A small audio captioner, trained from scratch: 30500 steps.
Rows from block 6 of the audio encoder of a small audio captioner, named by matrix and row number. Rows with one number belong to one channel. Each number is 128 + 32 x the weight over its row's rms, rounded and kept within 0 to 255. All counts start at 0.
Before each channel's rows are labels from the 100 clips, of 14976, where the channel reaches its highest value: "responds to" is what is common among them; "loudest band" is the band of the loudest frequency at the time of the peak. Only what is clearly more common there than usual is listed. The data: synthesised sound scenes: up to three everyday sounds over a background.
# convs1: first pointwise conv (encoder.blocks.6.convs.1.weight, 144x144x1), inputs 0-71
# convs3: second pointwise conv (encoder.blocks.6.convs.3.weight, 144x144x1, transposed), outputs 0-71

responds to: door slam; first sound: door slam
loudest band: 4000 to 8000 Hz
convs1.19 [111 107 186  84 186 136 148  98 133 148  95 140 169 128 138 129 143  93 114 110 152 139 141 133  93 118 178 124 136 153 144  70 112 141 191 109 121 157 105 140 141 172  86  98 159  85  87 168 161 182 135 183  86 159 114 107 121  76  97 160 148 104 197 129 205 139 128 100  69 121 123  85]
convs3.19 [133 124 147 161 119 155 129 123 125 152 146  81 132 159 161 134 163 164 136 141 219 149 170 134 144 137 106 143 135 207  94 106  93 141 120 135  86 106 100 131 155  80 158 174  77 177  60 145 162 164  79 172 141 116 163  94  73 128 143 181 137 176 158 141 112 151 147 105  83 104 146 116]

responds to: whistle
loudest band: 2000 to 4000 Hz
convs1.15 [ 56 118 144 115 222 136 167 119 155 170 109 145 113 112 154 109 160  91 157 158 107 129 160 120 169 156 145 133 103 153 118 151 137 118 124 156  91 112  63 151 128 112 113 149 148  85  83 115 121 146 116 124 107  80 163 106  94 124  74 168 140  88 106 113 101 129 177  77  94  89 129 118]
convs3.15 [147 128 150 124  89 140  86 148 105 120  59 137 139  79 120 143  61 121 127  77 171 155 144 126  85 124 121 138  88 152 154 203 137 137  92 143 121  56  59 136 124 161 142 111 131  96 137 155 113 217 157  77 156 127 127 130 128 146 145  82 108 136 149 108  82 147  94 166 105 150 139 119]

responds to: vacuum cleaner
loudest band: 250 to 500 Hz
convs1.123 [ 95 130 134 106  89 122 142 141 136  99  62 115 202 142 142 116 141 103 151 145 138 163 166 155 129 156 138 163 105 121 146 140  86 156 114 102  81 126 137 145 146 100  98  99 176  95 147 138  74 143 120 109  94 159 103 108 131 139 132 105  69  56  97 135 105 171 179 113 132  78  81 141]
convs3.123 [103 150 121 144 176 149 106 126 100 176 176 129 148 195 148  69 170 140 124 126 132 109 147 118 140 111 114 149 128 157  92 121  90 155 151  98 135 132  86 117 127 109 116  52 131 196 136 167 109 115 129 153 122  88 120  81 169 137 156 120  71 122 129 108 166 125 133 115  61 170 122 107]

responds to: drum roll; first sound: drum roll
loudest band: 4000 to 8000 Hz
convs1.120 [167 125 198 160 189 158  44 107 165 101 124 105 133 137 165 121 138 109 150 168 164 115 128 157 125 119 151 118 147 183 154 122 120 200 135 166 143 163 120 131 143 162 154 128  86 163 127 166 124 102 134 129 168 121 135 136 117  57 138  89 109 125  93  88  91 143 169 148 143  74 109  95]
convs3.120 [150  85 139 147 120  68 159 197  92 140 128 163 175 144  93  97  68 120 117  98 147 152 122 141 133 144  91 130 135 110 139 154 134  91  54 152 112 107 127  92 123 133  76 149 155  95 156 116  80 143 107 131 168 166  97 170 121  91 143 160 143 167 177 134 117 102 157 139 149 143 125 199]

responds to: background: none; creak; first sound: creak
loudest band: 2000 to 4000 Hz
convs1.139 [159 121 167 144 184 169 117 127 114  80 122 168 103 168 162 145 141 134 111 131 133 137 154 157 199 135 166  84 149 124 115 106 164 115 128  85 101 119 187 144  98 181 151 122 104 107 175 163 187 181 141 168 174 117 109 117 115 147 165 141 133 153 136 147 146 155 121 150 132 157 172 102]
convs3.139 [151 144 123  70 123 201 120  97  86 177  85 143 149 172 126 124 111 103 110  95 125 160 137  94 114 127 107 171  95  84 131 135 128 189 120 160 142 158 178 150 147 132 188 193 127 116 124 135 156 136 122 208 196 166  75 120 142  64 178 109 140 109 137 149 170 115 180 135 137 143 151 130]

responds to: spray hiss
loudest band: 4000 to 8000 Hz
convs1.141 [165  81 106 148 150 119  96 148 122 102 138  75 160 148  84 118 192 131 173 133 151 173 109  95 108 106 136 136 116  94 111 118 137 135 104 153 149 109  79 161 145  76 124 121 106 150 138 133 174 163 131 120 199 157 155 131  72  90  98 123 151 146 153 114  72 133 143 153 170  74 140 151]
convs3.141 [114 142 134 101 130 166 131 150 115 177 108 107 137 100 112 147 108 119 121 148  54  86  90 117 112 129 133 141 108 128 148 115 131  69 141 130 106 161  98  82 167 112  83 146 114 137 189  96 124 116 119  48  42 152 115  69 107  43 100 147 134 102 121 133  82 113 110 130 120 124 146 113]

responds to: whoosh; first sound: whoosh
loudest band: 1000 to 2000 Hz
convs1.117 [126 144 115 183 176 155  62 114 113 149 115 133 112 128 172 144 129 154 123 131 137 150 151 173  84  89 139 117  96  80  45 198 130 193 129  96 115 110 100 123 137 134 162 105 119 123 116 130 192 133  95 151  95 162 141 143  99 127 149  73 164 111  84 160  71  81 176 115  70 122  93 100]
convs3.117 [186 183  56 113 148 110 179  81  98 126 129 122 156  97 116  53 134 161 134 123 124 134  75 118 195 136 148  77 155 110 134  85 159 133  96  98 104 125 143 141 114  59 128 149 162 120  64 149 118 120  92 171 107 108 140 128 139  85  55 146 140 186 153 119  79 127 154 134 212 113 153 119]

responds to: vacuum cleaner
loudest band: 2000 to 4000 Hz
convs1.25 [133 166 141  95 103 108 179  77  73  98 153 142 170 141 115 117 159 128 115 177  44  59 107 134  84 116 152 137 153  75 138 180  99 134 181 149 147 168 124 140 103 150 144  72 149 248 101 138  99  77 103 124 153 131 170 117 150  56 124 200 130 142  96 142  99 113 164 124 105  86  96  69]
convs3.25 [114 186  88 117 162  93 109 121 109  85 131 144 108 123 165 255 102 105 102 134  64  97 167 114 127 149 158 181 103  84 108 153 102  98 110 146 104 149  78 140 117 132  90 186 153 111 152 151 124 182 121 105 154 130 154 131 127 122 127 122  82  96 123 188 109 159 152 109 162  82 132 102]

responds to: electric buzz
loudest band: 250 to 500 Hz
convs1.8 [115 145 105 143 110 182 156 117 125  70 141  91 163 153 108 157 183 142 137 119 115 127  89 147 122 127  69 116  76 140  82 128 138 136 116  91 103  97 133 180 100 169 105 100 160 183 184 120  69 150 122 164 129 186 162  99 170 132 171 132 167 135 158 129 169 143 153 128 165 135 109 113]
convs3.8 [121 122 157 163 127 123  69 176 152 190  96 134 201 169 178  96  65 136 145 142 137 159 101  93 147 110 158 131  95 129 193 202 105 213 112 146 155 152 150 119  89 188  82 128 165 135 129 138 179 150 167 155 116 116 168 159  93 133 143 103 128 146 111 127 209 142 122 131 120 165 146 169]

responds to: spray hiss
loudest band: 4000 to 8000 Hz
convs1.84 [103 136 126 163 153 137 112 136 125 142  67 146 142 158 114 145 179 137  77 119 102 172 148 134 117 132 168  64  96 177 124 140  89 136  88 143 170 120 145 156 112  81 174 133 100  93  95 153 146 175  11 111 111 134 127 112 101 130 125 158  89 156 181 152 111 152 180  92 130 101 109 145]
convs3.84 [125 114 117 172 138 150  81 108 143 148  93  79 120 134 102 124  66  77 138 119 154 107  98 174 104 143  91 153 148 165  88  98 166 130 106 180 139 187 104 129  98 159 124 136 118  59 151 100 118 167 182 143 165 118 158  83  98 100 110 126 145  68 112 146 169 141 127 147 109 143 176  92]

responds to: vacuum cleaner
loudest band: 250 to 500 Hz
convs1.6 [185 124  88 101  65 128  82 126 172  86 120 129 132 148 147 158 144  81 111  90  91 114 116 152 132 107 146  88 113 158 152  89 174 123 120 105 129 148  70 170 150 142 158 122 147 112 153  91 153 198 177  71 142 134 157 132 126 149 180 142 123 104 104 135 114 181 139 134  96 112  46 133]
convs3.6 [ 85 140 125 143 166 112 119  95 144 137 133 171 104  94 178  95 143 170  96 141  86 183 112  84 128 170  68 123 163 119 170 148 124 129 154  92 101 116 116  89 129 101 141 119 136 120 136 153 131 119 146 163 132  68 179 117 178  74 131 101 121 146  99 130 196 100 174 167  58 128 112 114]

responds to: knocking; first sound: knocking
loudest band: 4000 to 8000 Hz
convs1.71 [171 128 120 135 181 142  82 147  87  95 193 149 167 145 167 136 131 126  78 161 127 154 123 132  78 106 122 130 148 133 132  88 166 175 131 111 154 104 142 164 117  91 136  80  93 125 168 150 174 141 142  97  67 100 138 145 170 172 144  72 174 115 123 163 100 136 101 128 120 114  90  82]
convs3.71 [152  80 137 107 126 115  71 104 132 102  90 128  97  87 147 126  89 106 107 142 127  80  85 124 154 132 187  96 153  98 123 127  97 142 170 115  64 125 132 165  97 116  78  95 150 164 238 122 207 140 114 199  96 164  82 174  67 129 122 115 133 156 122  82 134  99  76  98 157 137 138 115]

responds to: whoosh; first sound: whoosh
loudest band: 2000 to 4000 Hz
convs1.20 [125 153  92 157  92 123  93  95 145 105 171  72 107 123 103 145  82  24 168 159 111 127  91 136 137  67 135 165 149  98 133 136 126 104 111 125 154 191 169  92 140  87 153 116 145 152 140 158 110 145 144 137 125 195 102 119 123 171 176 180 104 162 138 130 119 150 162  79  82  86  80 148]
convs3.20 [185 102 183 123 108 180 137 155 154 106 164 188 140 137 135  86 130 108 121 140 144 191 129 147 117 137 102 114 147 177 156 138 132 117 112 150 103 118 131  67 108 146 147  87 150 147 143 146  69 151 155  95 116 102 132 128 195  52 100  92 184 105 161 112  73 109 106  97  79 167 119 146]

responds to: whistle
loudest band: 2000 to 4000 Hz
convs1.111 [112 184 116 109 115 160 128 153 144 178 132 128 147 103 123 173 157 138 140 193 129  34 124 141 151  89  86 147 131 145 106 130 115 156 108 149  59  91  61 128 157 107 165  82 133 147  80  55 134 153 137 139 202 116 135 120  98  97  86 173 185 106 162 134 117 137 117 122 189 132 147 139]
convs3.111 [135 182 137 116 172 138  98 118 202 110 177 119 165 152 108  82 156 183 155 125  67 127 123  98 129 156 106  73 136 127 100  96 153 134 139 141 155  96 132  94 148 142 122 135 164 195 119  76 125 110 156 107  96  93 144 184 118 102 103 147 107 190 124 164 192 134 135 110 149 182 137 134]

responds to: doorbell
loudest band: 500 to 1000 Hz
convs1.30 [150  83 164 128 123 151  67  99 146 149 168 214 112 149 120 145  94 150 161 150 161  87 102 113 149 162 139 140 149 146  89 109 112 130 181 145  92 100  50 161  95  96 184 168  94 138 160 154 184 119 115  77  54 130 203 120  71 109 135 171 174 108 142 131 107 122 114 151 139 102 126 103]
convs3.30 [140 112 108 139 141 156 116 150 110  69 174 125 163 167  85  83 136 186 124 115  77 108 126  89 131 123  72 144 141 132  94 184 110 174 119 146 131 148 163 170  67  82 128  73 141 132 164 119 129 121 129 108 133  73 105 126 133 141 156 149  76 108 130 140  93 144 183 126 148  64 104 150]

responds to: whistle
loudest band: 2000 to 4000 Hz
convs1.67 [172 170 121 164 121 139 163 117 131 153 218 158 119 129 173 144 119 143 126 105 112 169 123 121 131 125  82 164 119 136 163 152 142 116 127  85  99 167 134 147 101 183  75 118 205 147 102 173 130 133 179 160 104 145 132  87 157 128  70 105 100 128 112 122  63 103 152 171 163 111 174  53]
convs3.67 [121  70  95 148  68  90 112 140 151 140 113 145 117 158 140 173  64 129 101 130 107 172 161 101 146 120 130 174  85  96 122  91 162 171 154 136 143 144  98 134  69 138 113 181 126 139 120 188 133 144 118 155 162 112 120 131 106 131 132 156 185 121 120 133  99 180 163  83  60 109 156 104]